{
  "model": "audio captioner",
  "dataset": "songs of 200 made-up bird species, synthesised, often over outdoor noise",
  "train_examples": 39062,
  "time_shift_ms": 100,
  "n_mels": 80,
  "hop_length": 160,
  "input": "mfcc",
  "spec_augment": true,
  "win_length": 400,
  "tokenizer": "word",
  "vocab_size": 50,
  "encoder_arch": "mobilenet_v2",
  "encoder_norm": "batchnorm",
  "encoder_activation": "relu",
  "encoder_channel_attention": "se",
  "encoder_depths": [2, 2, 3, 2],
  "encoder_kernel_size": 5,
  "encoder_stem": "single",
  "encoder_expansion": 4,
  "encoder_widths": [192, 192, 192, 192],
  "fusion": "cross_attention",
  "label_smoothing": 0.05,
  "decoder_width": 192,
  "decoder_layers": 7,
  "decoder_norm": "layernorm_no_bias",
  "decoder_norm_position": "pre",
  "decoder_activation": "relu",
  "decoder_mlp_ratio": 4,
  "decoder_head_dim": 32,
  "decoder_fused_qkv": false,
  "decoder_bias": "none",
  "decoder_qk_norm": false,
  "decoder_parallel_block": true,
  "decoder_inner_norm": false,
  "decoder_positions": "rope",
  "decoder_cross_attention_every": 1,
  "decoder_tie_embeddings": false,
  "init": "trunc_normal_002",
  "residual_init": "none",
  "optimizer": "normuon",
  "muon_scale": "original",
  "lr": 0.038,
  "momentum": 0.95,
  "nesterov": true,
  "orthogonalizer": "newton_schulz_5",
  "adamw_lr_other_params": 0.00097,
  "steps": 6300,
  "batch_size": 64,
  "epochs": 10.3,
  "lr_schedule": "linear",
  "final_lr_fraction": 0.01,
  "warmup_steps": 120,
  "weight_decay": 0.04,
  "adamw_weight_decay_other_params": 0
}
Rows from block 3 of the audio encoder of a small audio captioner, named by matrix and row number. Rows with one number belong to one channel. Each number is 50 + 10 x the weight over its row's rms, rounded and kept within 0 to 99. All counts start at 0. After the name is the row's rms in percent of the matrix's.
Before each channel's rows are labels from the 100 clips, of 14976, where the channel reaches its highest value: "strongest on" is what is common among them. Only what is clearly more common there than usual is listed. The data: songs of 200 made-up bird species, synthesised, often over outdoor noise.
# convs0: expand pointwise conv (encoder.blocks.3.convs.0.weight, 768x192x1), inputs 0-63
# convs1: depthwise width-5 conv (encoder.blocks.3.convs.1.weight, 768x1x5, trained with AdamW), a 5 kernel
# convs2: project pointwise conv (encoder.blocks.3.convs.2.weight, 192x768x1, transposed), outputs 0-63

strongest on: low song; mains hum
convs0.39 100:51 25 78 72 61 39 37 53 46 57 51 52 54 58 40 55 60 48 33 37 34 36 49 65 59 32 52 37 57 64 50 54 56 51 49 47 43 65 56 61 69 60 52 45 46 50 50 37 55 56 39 63 38 39 46 61 49 48 53 47 40 34 53 29
convs1.39 096:39 47 43 44 67
convs2.39 099:50 44 58 60 37 57 39 47 45 53 58 47 40 53 64 40 51 56 55 68 40 66 42 58 43 38 45 62 43 47 59 40 43 31 49 49 42 40 65 33 63 53 51 51 47 48 45 24 52 48 46 52 42 28 67 49 39 50 55 68 41 55 40 37

strongest on: upsweep; first syllable: upsweep; click
convs0.713 101:58 50 58 47 34 49 43 60 45 65 44 55 48 50 51 43 33 73 48 51 48 46 56 29 59 42 58 45 48 69 52 39 30 43 56 60 61 42 61 40 56 50 69 59 41 64 59 32 60 45 36 58 62 47 55 47 41 60 53 52 30 54 66 50
convs1.713 101:32 61 56 52 48
convs2.713 107:46 27 67 65 63 52 53 50 64 50 58 24 34 65 39 67 56 34 51 54 50 56 49 57 63 50 43 49 63 38 32 48 47 50 49 54 51 64 65 49 45 44 36 39 49 59 46 58 41 40 63 27 54 43 53 40 54 67 62 55 59 58 35 71

strongest on: downsweep; dip
convs0.194 099:51 66 56 69 30 44 60 58 53 58 49 46 49 54 27 56 65 33 54 46 46 49 65 54 53 76 60 66 57 65 55 39 52 65 50 53 36 58 53 49 62 54 39 53 46 41 49 19 45 48 51 56 50 46 54 55 67 55 41 54 56 64 56 59
convs1.194 106:44 65 65 52 49
convs2.194 096:46 37 55 46 53 62 41 32 56 60 49 63 39 35 58 36 44 55 70 65 56 43 56 34 51 59 64 49 64 41 52 50 50 49 51 31 48 38 36 49 30 50 58 56 46 40 47 53 38 50 35 33 49 48 57 55 53 70 47 48 71 45 58 43

strongest on: downsweep
convs0.725 097:31 47 42 58 40 70 39 60 48 41 49 61 47 37 19 48 32 53 53 41 42 39 61 44 45 71 25 37 49 52 48 57 47 51 53 47 50 40 55 57 42 57 45 41 47 59 50 32 50 53 44 31 43 46 49 37 49 47 57 62 46 38 43 15
convs1.725 111:57 51 59 44 32
convs2.725 095:54 53 64 57 34 63 44 59 26 37 47 46 48 48 48 58 44 70 43 52 57 58 60 65 57 59 71 47 64 60 43 53 46 52 51 36 50 45 63 67 56 53 56 65 39 52 64 53 50 46 48 56 64 39 49 55 33 62 68 46 48 49 51 48

strongest on: mains hum
convs0.613 094:47 69 73 39 37 58 43 45 44 46 62 52 61 38 49 56 56 47 38 50 60 61 60 53 54 63 54 40 54 53 70 55 41 63 40 64 48 62 40 67 44 38 45 41 39 55 51 52 56 49 51 55 38 51 52 49 62 70 53 45 39 51 40 62
convs1.613 093:36 54 62 55 39
convs2.613 118:53 35 44 37 49 61 41 41 44 51 60 53 53 53 50 55 52 53 37 39 58 27 43 41 51 48 46 51 56 52 68 40 54 50 45 49 39 55 53 64 49 59 50 54 69 39 41 50 33 57 42 60 51 29 50 28 59 56 39 51 45 59 44 53

strongest on: click; upsweep; first syllable: upsweep; first syllable: click
convs0.514 096:57 58 48 52 40 51 43 50 55 51 44 39 61 49 56 52 51 51 63 49 47 51 29 55 53 40 50 39 61 49 58 79 52 76 57 46 57 55 71 65 47 55 51 58 57 56 60 55 55 46 37 44 47 81 56 43 36 57 58 67 42 41 62 50
convs1.514 096:57 60 53 41 34
convs2.514 095:64 52 53 50 53 59 47 48 56 46 34 51 46 57 59 55 60 54 57 52 62 61 48 55 60 49 73 53 67 61 30 56 42 44 57 48 51 33 51 43 52 76 40 32 48 40 56 49 34 41 67 49 58 51 63 48 74 55 49 56 47 31 59 53

strongest on: fast repeats; click
convs0.462 101:40 52 55 45 46 55 45 51 48 60 66 57 45 48 55 51 55 41 45 36 50 37 65 66 48 48 62 40 34 41 38 50 56 73 47 56 53 54 57 65 31 47 60 51 50 53 55 56 54 41 42 48 33 57 52 56 61 55 66 46 50 29 45 58
convs1.462 100:49 62 33 55 58
convs2.462 105:56 62 72 48 33 43 39 35 59 48 52 61 58 43 48 56 54 52 42 60 52 44 51 55 53 50 53 53 55 56 53 53 64 28 30 68 46 49 40 42 55 55 47 42 64 50 42 54 56 53 50 54 27 60 60 40 47 50 46 40 46 53 42 46

strongest on: high song; first syllable: downsweep
convs0.334 106:51 52 58 45 59 55 44 49 45 58 37 66 41 43 43 45 51 58 51 36 64 53 60 59 47 51 44 59 40 28 38 51 40 37 43 47 50 41 36 52 50 53 55 43 44 58 51 57 57 56 52 34 42 46 51 45 62 52 68 53 46 46 55 47
convs1.334 093:59 57 54 40 34
convs2.334 076:50 56 46 47 60 58 46 53 51 69 49 53 50 60 57 54 80 61 57 21 56 62 47 67 59 53 62 51 42 60 47 54 55 46 65 51 30 57 54 52 44 55 42 44 53 53 53 49 64 44 46 27 29 51 63 58 51 50 44 60 36 60 49 40

strongest on: upsweep; first syllable: upsweep
convs0.708 103:55 56 70 55 60 57 55 73 46 48 49 45 45 49 28 47 34 29 54 44 48 51 45 51 36 49 53 41 59 48 49 60 35 38 50 56 37 44 49 51 56 54 33 50 59 52 47 59 44 59 64 47 45 59 31 63 53 43 65 47 61 59 34 68
convs1.708 095:45 59 63 53 35
convs2.708 088:57 60 33 48 30 51 57 44 43 55 49 41 49 53 47 54 59 42 48 38 59 61 38 54 61 49 44 48 56 54 59 45 50 45 46 31 41 44 37 58 51 53 60 43 55 31 41 40 56 66 51 44 39 32 50 54 50 58 51 52 44 44 58 61

strongest on: low song; rich in harmonics
convs0.326 099:54 37 44 68 60 49 34 51 45 58 35 57 41 41 38 55 51 41 42 45 44 32 37 40 53 41 44 60 61 50 48 50 39 42 37 66 64 55 33 39 59 61 56 49 42 49 49 39 52 66 51 49 54 44 41 70 57 52 45 46 62 41 47 49
convs1.326 101:37 40 54 62 57
convs2.326 101:35 52 65 47 40 57 57 61 43 45 72 38 41 45 68 56 51 55 53 42 59 40 57 47 43 41 52 42 47 60 45 47 56 40 51 55 40 50 56 68 42 39 60 48 54 54 35 53 51 54 52 52 43 41 38 58 68 68 65 45 44 61 56 70

strongest on: downsweep; first syllable: downsweep
convs0.643 102:43 30 39 50 48 30 53 39 35 41 49 48 44 63 49 52 45 46 58 57 56 35 64 52 47 51 36 52 27 38 46 35 39 61 33 53 40 49 42 50 54 50 80 41 57 37 61 58 30 49 59 39 52 55 49 45 44 42 48 65 56 60 34 45
convs1.643 095:50 60 58 46 32
convs2.643 084:57 61 46 42 49 67 56 72 34 29 63 39 60 50 36 53 37 38 43 41 66 60 53 43 62 28 42 68 79 55 48 44 62 34 48 35 40 40 49 64 62 60 33 52 47 49 55 68 62 52 49 60 55 56 58 57 42 38 51 60 59 59 52 37

strongest on: downsweep; first syllable: downsweep
convs0.618 091:40 62 51 52 52 44 50 58 40 64 48 45 34 56 40 55 58 51 45 40 60 57 46 54 50 55 54 50 51 43 56 47 42 58 39 37 46 37 49 48 64 60 48 45 50 49 41 60 40 52 54 39 50 60 49 42 49 46 66 59 40 57 30 38
convs1.618 101:54 65 39 46 39
convs2.618 101:55 47 57 36 56 59 68 45 30 46 63 35 45 52 63 34 56 54 65 43 67 47 46 51 55 59 52 57 45 40 56 51 49 58 40 58 53 46 54 59 47 48 46 45 33 38 65 49 18 45 55 45 68 40 58 56 36 39 42 57 46 44 58 33

strongest on: low song; click; upsweep; first syllable: upsweep
convs0.746 104:53 57 46 52 53 49 37 58 37 52 41 36 44 27 42 69 35 51 69 37 50 43 51 44 57 41 48 47 52 68 37 40 49 36 40 62 43 39 53 49 43 64 57 35 70 34 29 39 57 49 41 44 45 62 66 51 49 45 51 64 57 55 41 48
convs1.746 103:45 58 61 43 34
convs2.746 093:56 65 56 58 53 63 68 50 48 50 61 51 52 77 57 42 40 62 62 52 59 65 49 62 49 65 53 38 67 40 40 65 45 65 59 43 46 57 60 67 56 55 48 54 60 54 42 42 54 46 51 39 55 50 43 50 49 55 73 69 52 54 57 56

strongest on: pitch: middle; harsh note; dip; first syllable: dip
convs0.324 097:58 55 43 52 29 59 63 54 55 39 41 39 59 51 66 58 34 35 45 61 42 42 59 52 53 69 35 53 40 36 57 54 49 54 46 47 61 52 40 40 57 45 57 56 60 49 53 44 60 44 49 54 41 49 59 61 52 47 82 69 35 40 59 33
convs1.324 098:54 64 66 49 43
convs2.324 073:34 45 35 55 56 49 68 48 59 37 49 60 43 59 62 46 32 33 64 64 61 51 60 41 38 25 48 52 58 53 49 53 43 71 61 52 58 42 50 55 47 46 46 32 65 59 48 62 34 40 60 60 51 46 47 61 46 30 46 65 41 39 47 54

strongest on: dip; low song; first syllable: downsweep; first syllable: dip
convs0.304 098:52 65 57 73 51 35 42 77 33 44 63 39 46 53 53 58 51 49 48 59 55 50 59 46 60 38 44 44 42 45 58 45 20 57 52 40 33 47 70 65 49 51 58 56 50 59 60 49 59 59 57 54 54 40 42 63 44 50 38 56 50 53 70 52
convs1.304 094:45 36 39 58 60
convs2.304 093:51 52 42 26 56 45 43 53 44 29 48 62 46 68 50 37 34 65 49 59 49 61 56 54 74 43 53 35 42 63 45 49 46 37 40 37 52 50 42 56 37 55 49 38 55 44 39 60 24 62 45 51 50 39 47 50 54 56 43 66 52 51 43 55

strongest on: dip; harsh note; first syllable: dip
convs0.469 093:60 47 50 55 38 44 53 71 44 50 54 47 47 52 50 48 36 35 64 43 52 42 55 63 38 50 55 61 39 33 45 44 16 60 46 34 43 37 45 57 40 56 69 45 58 42 34 44 50 38 56 30 43 31 49 52 47 47 51 44 49 37 61 52
convs1.469 075:36 44 45 45 64
convs2.469 094:42 55 68 40 40 55 73 44 49 64 57 49 53 48 41 66 51 42 58 53 44 46 44 53 45 43 52 39 48 54 49 55 44 31 36 43 43 47 52 56 47 27 57 28 60 65 46 57 40 48 39 62 61 45 47 48 57 41 46 46 64 48 56 52

strongest on: downsweep; first syllable: downsweep; click; first syllable: dip
convs0.169 097:39 46 58 53 57 52 42 59 49 53 37 50 44 55 13 41 44 36 59 76 51 43 40 55 36 57 37 55 56 46 54 60 56 53 33 45 59 33 45 58 59 39 39 55 23 44 43 41 35 63 32 50 48 36 56 47 34 55 51 46 45 35 46 65
convs1.169 093:38 54 58 60 37
convs2.169 102:65 41 44 43 53 50 72 41 50 56 69 58 52 62 41 46 56 37 47 42 47 66 52 56 58 53 69 45 48 33 59 48 54 40 56 48 49 48 38 45 43 49 52 55 49 44 63 55 60 68 57 61 34 48 46 55 50 59 50 41 56 48 58 55

strongest on: high song; arch
convs0.591 101:41 42 61 56 55 42 45 60 44 45 60 61 47 43 49 33 49 50 51 38 37 36 41 65 36 32 72 49 51 50 62 37 61 66 60 59 53 62 45 59 54 44 53 55 45 43 62 46 63 31 41 43 37 29 39 46 54 54 58 36 63 49 51 58
convs1.591 103:57 36 57 60 41
convs2.591 112:56 35 44 58 51 64 66 61 53 61 60 48 49 39 52 57 56 50 56 31 49 45 46 31 48 50 43 42 51 52 61 47 44 32 51 48 50 54 26 24 58 50 61 51 35 24 42 40 44 56 66 55 55 44 53 65 40 47 43 57 52 30 56 56

strongest on: click; upsweep; first syllable: upsweep; first syllable: click
convs0.82 096:34 41 47 64 60 38 52 71 62 52 63 45 54 53 58 52 54 35 62 46 31 60 40 50 58 60 51 37 54 70 41 59 50 60 45 57 45 58 55 55 56 48 45 53 51 38 38 59 50 58 42 52 59 66 52 50 53 52 56 52 45 62 48 46
convs1.82 098:61 63 48 39 40
convs2.82 096:40 44 49 54 44 75 73 58 63 54 50 42 52 61 53 53 46 47 51 62 50 65 45 36 48 72 54 45 51 54 64 50 35 47 66 50 55 53 41 55 49 61 53 42 38 48 78 39 56 41 51 53 54 43 48 54 54 46 55 64 66 26 45 38

strongest on: rich in harmonics; pitch: middle; steady whistle; first syllable: steady whistle
convs0.223 097:42 59 50 58 51 61 67 44 63 40 35 44 58 49 33 65 49 60 63 45 25 68 37 51 40 60 49 60 32 47 30 58 45 61 43 54 41 30 51 63 43 67 40 49 57 38 35 36 50 56 59 65 58 36 37 61 54 46 47 40 42 58 55 77
convs1.223 100:36 51 66 53 44
convs2.223 117:54 46 36 56 53 53 47 33 56 61 54 54 40 46 55 51 66 40 45 41 57 58 53 49 38 45 40 41 54 64 40 63 71 40 63 44 62 33 58 54 60 46 38 53 50 51 48 59 58 55 52 42 51 41 63 48 42 71 51 69 42 53 42 49

strongest on: rich in harmonics; upsweep; first syllable: upsweep; click
convs0.228 101:40 36 63 65 36 46 51 58 39 57 53 39 51 61 47 58 63 49 62 46 47 51 42 46 51 45 55 46 46 70 30 76 53 50 61 66 54 56 71 27 64 49 42 54 51 61 45 66 62 45 46 37 52 48 67 58 42 48 47 63 55 54 61 57
convs1.228 102:39 61 57 58 38
convs2.228 111:40 76 45 33 46 56 52 53 63 49 51 34 57 41 67 51 47 48 71 49 31 45 43 64 56 36 42 43 60 53 59 45 31 65 68 57 53 52 66 49 48 61 46 35 57 63 47 51 42 54 38 47 29 45 52 60 47 60 45 56 29 26 43 58

strongest on: pitch: middle; click; dip; first syllable: dip
convs0.475 100:69 29 53 72 59 58 54 51 47 50 51 71 41 41 53 41 53 48 66 52 45 50 54 65 55 51 58 48 49 41 62 36 63 60 44 49 52 49 41 61 37 54 60 34 57 60 54 42 41 51 41 59 51 55 34 41 49 65 50 51 53 61 31 40
convs1.475 090:42 39 36 44 59
convs2.475 085:58 52 50 39 49 41 50 38 39 42 40 73 54 36 42 48 62 53 68 55 65 61 67 46 60 49 62 56 38 49 62 69 41 65 55 38 42 52 47 56 39 58 58 47 39 45 46 50 54 53 58 50 52 64 32 43 32 54 63 37 54 50 67 52

strongest on: high song; downsweep; first syllable: downsweep
convs0.54 097:51 67 43 54 44 44 66 63 59 42 58 48 58 37 43 60 43 32 49 48 62 41 60 40 55 44 42 65 51 56 49 46 30 54 53 55 52 47 73 42 49 59 65 74 64 47 63 44 38 46 52 49 40 63 63 27 46 56 53 37 70 61 43 54
convs1.54 090:49 31 50 62 49
convs2.54 066:52 59 55 57 48 44 50 40 41 48 52 58 60 50 41 46 50 67 59 41 40 42 61 51 52 49 53 49 36 54 51 72 57 58 23 61 48 77 56 56 45 43 36 44 37 50 54 57 28 49 55 42 49 66 45 35 59 39 72 59 55 43 58 39

strongest on: mains hum
convs0.307 098:42 44 53 53 50 63 55 46 52 43 49 35 48 56 52 50 46 58 51 27 51 63 50 53 54 69 68 50 57 59 54 46 38 48 45 36 65 50 52 48 54 56 53 46 39 55 53 47 72 44 44 42 65 42 29 46 72 48 72 43 59 60 57 35
convs1.307 089:45 37 40 55 63
convs2.307 101:51 59 50 65 36 49 52 49 27 44 60 40 35 46 62 58 62 41 58 63 57 49 39 47 38 59 54 54 60 57 49 70 33 60 73 47 54 42 48 51 49 65 52 44 40 51 48 32 56 45 47 58 51 39 67 63 52 48 59 47 58 49 60 54

strongest on: downsweep; pitch: middle; first syllable: downsweep; first syllable: dip
convs0.654 095:47 47 46 54 59 53 61 59 54 58 45 55 58 53 33 34 45 49 34 36 63 56 38 56 47 52 67 51 45 37 38 35 58 67 32 37 53 61 39 56 55 24 61 51 51 41 44 68 46 47 45 51 57 56 44 55 48 55 68 29 56 57 55 40
convs1.654 100:39 47 66 57 42
convs2.654 106:61 61 44 55 51 52 63 44 53 61 51 28 62 42 61 39 48 56 49 61 36 52 59 63 53 64 64 58 48 38 45 55 42 37 55 42 78 62 52 39 48 70 52 56 53 41 53 49 55 64 54 46 49 78 40 52 63 40 44 60 68 45 38 50

strongest on: dip; click; first syllable: upsweep; first syllable: dip
convs0.692 113:55 59 39 46 66 43 40 52 45 47 54 64 38 50 58 43 44 45 42 39 37 57 57 61 57 30 57 58 55 33 53 50 54 34 57 59 29 43 58 42 51 49 28 60 39 48 48 38 63 51 44 51 58 46 63 48 56 49 47 59 42 57 83 55
convs1.692 071:47 48 44 34 64
convs2.692 074:45 64 64 57 70 46 26 40 43 41 52 42 55 38 51 56 52 58 53 45 61 54 56 67 57 38 44 67 51 48 55 56 55 43 58 60 62 43 71 52 48 37 55 38 45 63 40 51 54 57 38 53 39 56 54 56 50 43 53 46 51 45 48 50

strongest on: high song; upsweep; first syllable: upsweep
convs0.502 098:51 34 56 72 47 50 38 52 52 58 49 57 56 40 45 62 59 56 56 53 56 73 47 67 43 62 49 64 49 64 29 71 70 45 41 44 55 58 46 57 53 27 52 46 55 52 73 58 41 43 60 49 68 34 50 31 36 62 35 45 39 64 47 50
convs1.502 117:54 41 38 34 48
convs2.502 067:66 60 46 33 48 48 39 31 47 47 44 60 75 55 52 46 46 56 49 54 55 33 52 34 57 48 55 57 60 36 58 41 47 26 31 69 31 70 52 42 27 51 60 56 61 55 47 41 47 45 60 49 50 61 47 54 59 58 57 38 45 56 43 68

strongest on: upsweep; first syllable: upsweep; high song
convs0.28 106:48 44 46 55 69 59 36 32 49 54 28 56 32 49 55 36 45 43 44 42 54 57 52 66 46 48 44 49 59 44 52 69 53 48 55 56 31 36 39 65 62 54 54 57 48 65 47 54 51 36 63 70 39 73 39 49 49 56 44 37 41 51 49 58
convs1.28 091:62 45 48 33 57
convs2.28 082:46 59 56 49 36 56 37 43 46 25 50 52 46 61 61 64 51 42 45 58 63 62 60 67 52 51 55 41 53 49 46 69 49 53 49 42 51 58 45 71 47 57 53 25 62 36 54 55 53 54 39 52 35 45 60 62 59 35 29 45 34 52 32 45

strongest on: rich in harmonics; downsweep; click; fast repeats
convs0.305 103:65 66 39 64 39 45 45 44 61 33 61 58 55 45 63 34 51 47 44 71 46 34 40 48 52 45 57 38 52 28 42 56 47 49 56 48 57 25 54 51 31 46 50 39 45 44 56 40 65 47 46 59 68 50 42 53 44 62 40 63 59 58 70 59
convs1.305 100:53 61 51 37 36
convs2.305 082:54 72 37 56 48 42 39 35 42 53 56 71 27 48 57 55 43 65 43 56 41 53 54 39 44 63 34 55 61 53 58 61 66 55 62 57 52 58 31 60 36 52 53 43 31 48 43 48 41 57 46 60 49 49 62 49 46 57 53 54 53 67 47 55

strongest on: high song; first syllable: downsweep
convs0.199 098:47 33 53 38 58 59 46 51 52 48 55 39 51 29 48 36 47 39 34 51 57 57 59 63 64 49 58 47 68 50 53 44 50 31 59 50 50 33 57 34 56 43 56 56 39 50 58 39 61 47 39 35 52 58 61 53 47 46 60 54 51 38 54 54
convs1.199 103:37 44 54 66 52
convs2.199 116:63 61 46 36 48 51 58 48 37 51 58 25 49 51 46 37 38 53 50 72 52 71 45 50 60 59 48 58 36 58 55 51 44 56 53 41 59 45 26 56 40 67 75 61 21 35 60 57 55 67 62 49 59 42 57 47 76 61 51 55 48 74 59 61

strongest on: high song; downsweep; first syllable: downsweep
convs0.640 102:54 36 58 51 48 53 38 51 53 46 57 48 46 31 42 51 48 39 59 63 46 62 54 58 23 51 46 64 51 52 53 40 48 42 50 41 39 48 42 60 71 45 51 52 44 59 53 46 44 52 54 51 55 41 57 41 62 45 59 49 67 37 50 54
convs1.640 095:33 46 63 56 49
convs2.640 107:34 52 34 48 49 72 59 56 36 63 56 44 37 45 49 55 56 60 59 67 49 57 30 35 52 54 62 60 57 47 33 69 43 68 60 45 55 45 54 65 42 47 50 53 55 47 54 58 52 61 63 41 41 53 53 53 63 58 55 60 50 74 39 70

strongest on: downsweep; high song; first syllable: downsweep
convs0.623 098:49 60 47 56 62 52 45 53 45 32 41 56 57 48 45 58 48 45 48 56 51 58 51 49 52 49 41 43 55 47 43 35 65 68 65 46 24 34 73 36 51 34 47 49 51 48 64 49 53 42 62 45 50 47 58 46 50 51 53 68 51 54 47 36
convs1.623 101:60 55 51 34 40
convs2.623 094:49 49 48 38 30 58 47 66 51 35 40 57 42 38 57 49 48 41 51 69 48 51 56 41 44 47 64 41 35 43 36 50 39 39 43 44 47 43 58 56 43 48 59 50 54 30 68 46 31 36 24 48 56 47 57 67 61 44 55 59 33 50 24 45

strongest on: low song; rich in harmonics; dip
convs0.8 091:66 42 61 36 56 39 48 45 37 57 66 52 47 57 59 40 65 37 41 51 60 51 48 52 58 41 46 51 48 67 75 53 46 51 43 49 53 60 58 65 36 50 51 23 65 59 46 62 41 55 51 46 34 40 53 59 61 36 56 66 60 52 44 55
convs1.8 096:56 62 43 34 46
convs2.8 130:54 36 51 44 61 55 40 51 63 64 62 52 46 35 46 56 50 44 51 48 31 56 29 53 57 62 56 47 60 34 57 51 46 62 47 57 38 47 71 47 38 54 52 48 52 51 63 59 62 48 62 61 44 48 41 53 45 55 27 51 46 45 56 51

strongest on: mains hum; crickets
convs0.740 097:54 40 35 57 44 44 42 50 48 33 64 22 56 65 40 42 56 62 47 50 51 50 38 54 43 41 52 52 51 53 62 51 58 49 56 66 41 57 36 68 55 47 43 58 69 68 46 54 60 45 59 55 42 52 38 42 42 60 35 44 64 50 48 61
convs1.740 093:49 41 37 41 63
convs2.740 083:65 31 50 44 56 42 56 43 45 48 34 52 47 59 32 35 65 49 57 61 54 34 49 42 51 27 56 52 51 64 50 47 37 66 41 42 49 50 48 57 56 50 48 68 47 62 64 59 47 36 41 39 54 55 64 41 57 50 41 52 51 38 52 55

strongest on: upsweep; first syllable: upsweep; high song; arch
convs0.285 108:67 51 51 52 51 51 63 59 53 69 47 37 42 54 37 49 54 74 61 41 50 40 42 49 59 55 52 51 52 57 35 30 58 71 59 50 62 56 35 34 59 55 55 47 54 49 46 38 50 44 55 41 59 58 60 42 61 64 48 50 32 45 49 63
convs1.285 096:37 38 56 62 53
convs2.285 093:44 38 45 51 52 58 43 54 61 39 21 42 50 31 52 50 42 42 51 43 41 52 56 48 58 37 48 49 52 47 51 54 55 43 64 58 49 53 60 48 48 40 60 29 57 58 58 46 80 50 59 36 33 51 48 58 38 44 54 60 65 53 58 49

strongest on: upsweep; first syllable: upsweep; high song
convs0.108 099:52 72 60 54 65 70 43 40 49 51 45 37 48 51 69 46 61 55 50 46 62 46 34 50 35 57 41 57 49 46 55 64 53 46 47 53 42 45 51 56 51 40 50 53 45 63 48 56 74 54 49 48 39 53 58 67 23 43 60 46 56 56 56 41
convs1.108 106:38 59 60 53 37
convs2.108 103:45 71 42 62 33 62 54 55 42 45 66 57 61 35 49 55 73 32 51 39 52 63 68 61 59 44 52 24 53 49 58 49 45 53 53 64 67 65 49 40 39 69 42 63 65 40 59 21 41 38 62 32 48 50 60 53 57 58 43 55 32 48 52 53

strongest on: fast repeats; upsweep; thin (high-pass); white noise
convs0.574 094:73 55 54 22 53 64 46 49 65 63 59 50 34 45 67 74 39 64 39 57 57 61 45 50 56 48 70 63 52 44 63 57 65 42 59 41 37 41 37 47 49 35 43 45 42 59 50 63 52 49 48 64 40 53 47 55 36 60 50 47 51 63 48 51
convs1.574 099:61 40 39 44 61
convs2.574 135:61 60 52 64 53 38 55 57 38 55 52 32 52 31 43 51 46 60 54 48 41 53 52 60 42 50 43 36 58 56 41 53 43 36 47 48 47 45 61 55 52 48 41 40 53 46 57 63 58 67 50 46 61 63 53 41 53 47 52 72 46 40 62 59

strongest on: clipping; text has "clipped"; mains hum
convs0.581 095:48 60 19 43 40 55 56 46 64 65 62 57 59 54 50 67 33 44 42 61 57 31 65 44 36 49 60 50 47 41 49 56 52 44 44 46 67 43 50 39 52 58 40 43 64 51 39 43 48 36 56 65 44 54 39 54 49 49 55 70 39 42 32 56
convs1.581 111:49 61 68 52 43
convs2.581 091:31 60 39 61 41 51 54 43 47 51 46 55 51 48 46 53 38 30 68 64 55 51 79 50 45 24 60 50 46 57 27 53 58 70 52 58 62 58 38 49 44 37 44 46 48 41 46 62 35 41 51 54 52 34 47 63 68 38 43 55 29 44 28 56

strongest on: upsweep; first syllable: upsweep
convs0.262 103:57 60 60 51 39 50 57 70 49 44 69 50 52 48 38 70 51 49 60 48 60 64 47 45 44 71 43 50 50 46 35 69 56 59 45 57 50 48 46 51 54 69 51 61 51 38 41 60 57 57 52 52 51 53 59 46 28 49 47 53 40 48 67 59
convs1.262 109:37 65 55 52 42
convs2.262 117:42 50 56 60 56 64 52 47 33 53 50 43 55 62 67 64 53 42 65 41 55 37 44 54 43 53 60 40 63 50 59 64 42 71 61 56 55 45 51 55 41 44 46 60 45 32 39 62 44 45 54 44 43 41 62 41 38 57 31 65 26 41 60 59

strongest on: dip; first syllable: dip; first syllable: harsh note
convs0.229 098:36 58 61 63 47 61 43 52 56 43 43 51 39 41 48 55 58 47 69 37 40 31 54 44 39 41 46 38 40 72 49 56 49 45 41 32 59 69 53 66 57 46 62 75 47 40 42 52 49 61 41 42 40 63 57 42 38 39 52 66 35 52 54 47
convs1.229 101:37 48 60 61 39
convs2.229 123:62 75 55 46 57 42 60 37 39 49 49 59 42 49 46 37 38 53 55 49 47 64 52 58 58 51 47 77 48 51 25 49 61 60 48 52 46 52 40 45 55 62 57 53 64 62 61 47 49 57 45 43 41 38 46 41 74 61 66 39 54 37 49 67

strongest on: mains hum; harsh note
convs0.515 096:37 41 65 50 59 46 52 24 45 52 51 56 55 54 51 54 34 48 60 59 39 47 59 54 57 42 51 56 51 32 42 38 64 34 36 38 49 61 53 47 44 39 51 51 61 67 40 51 58 48 67 50 51 33 37 41 50 49 58 51 49 41 59 65
convs1.515 137:53 53 49 28 50
convs2.515 089:33 54 67 58 32 37 52 53 43 51 53 60 43 56 54 41 58 51 33 64 47 62 59 54 68 38 42 47 52 40 66 40 51 66 50 66 58 45 46 48 56 41 48 55 47 54 42 46 62 57 53 56 35 63 52 47 51 52 59 52 57 40 53 40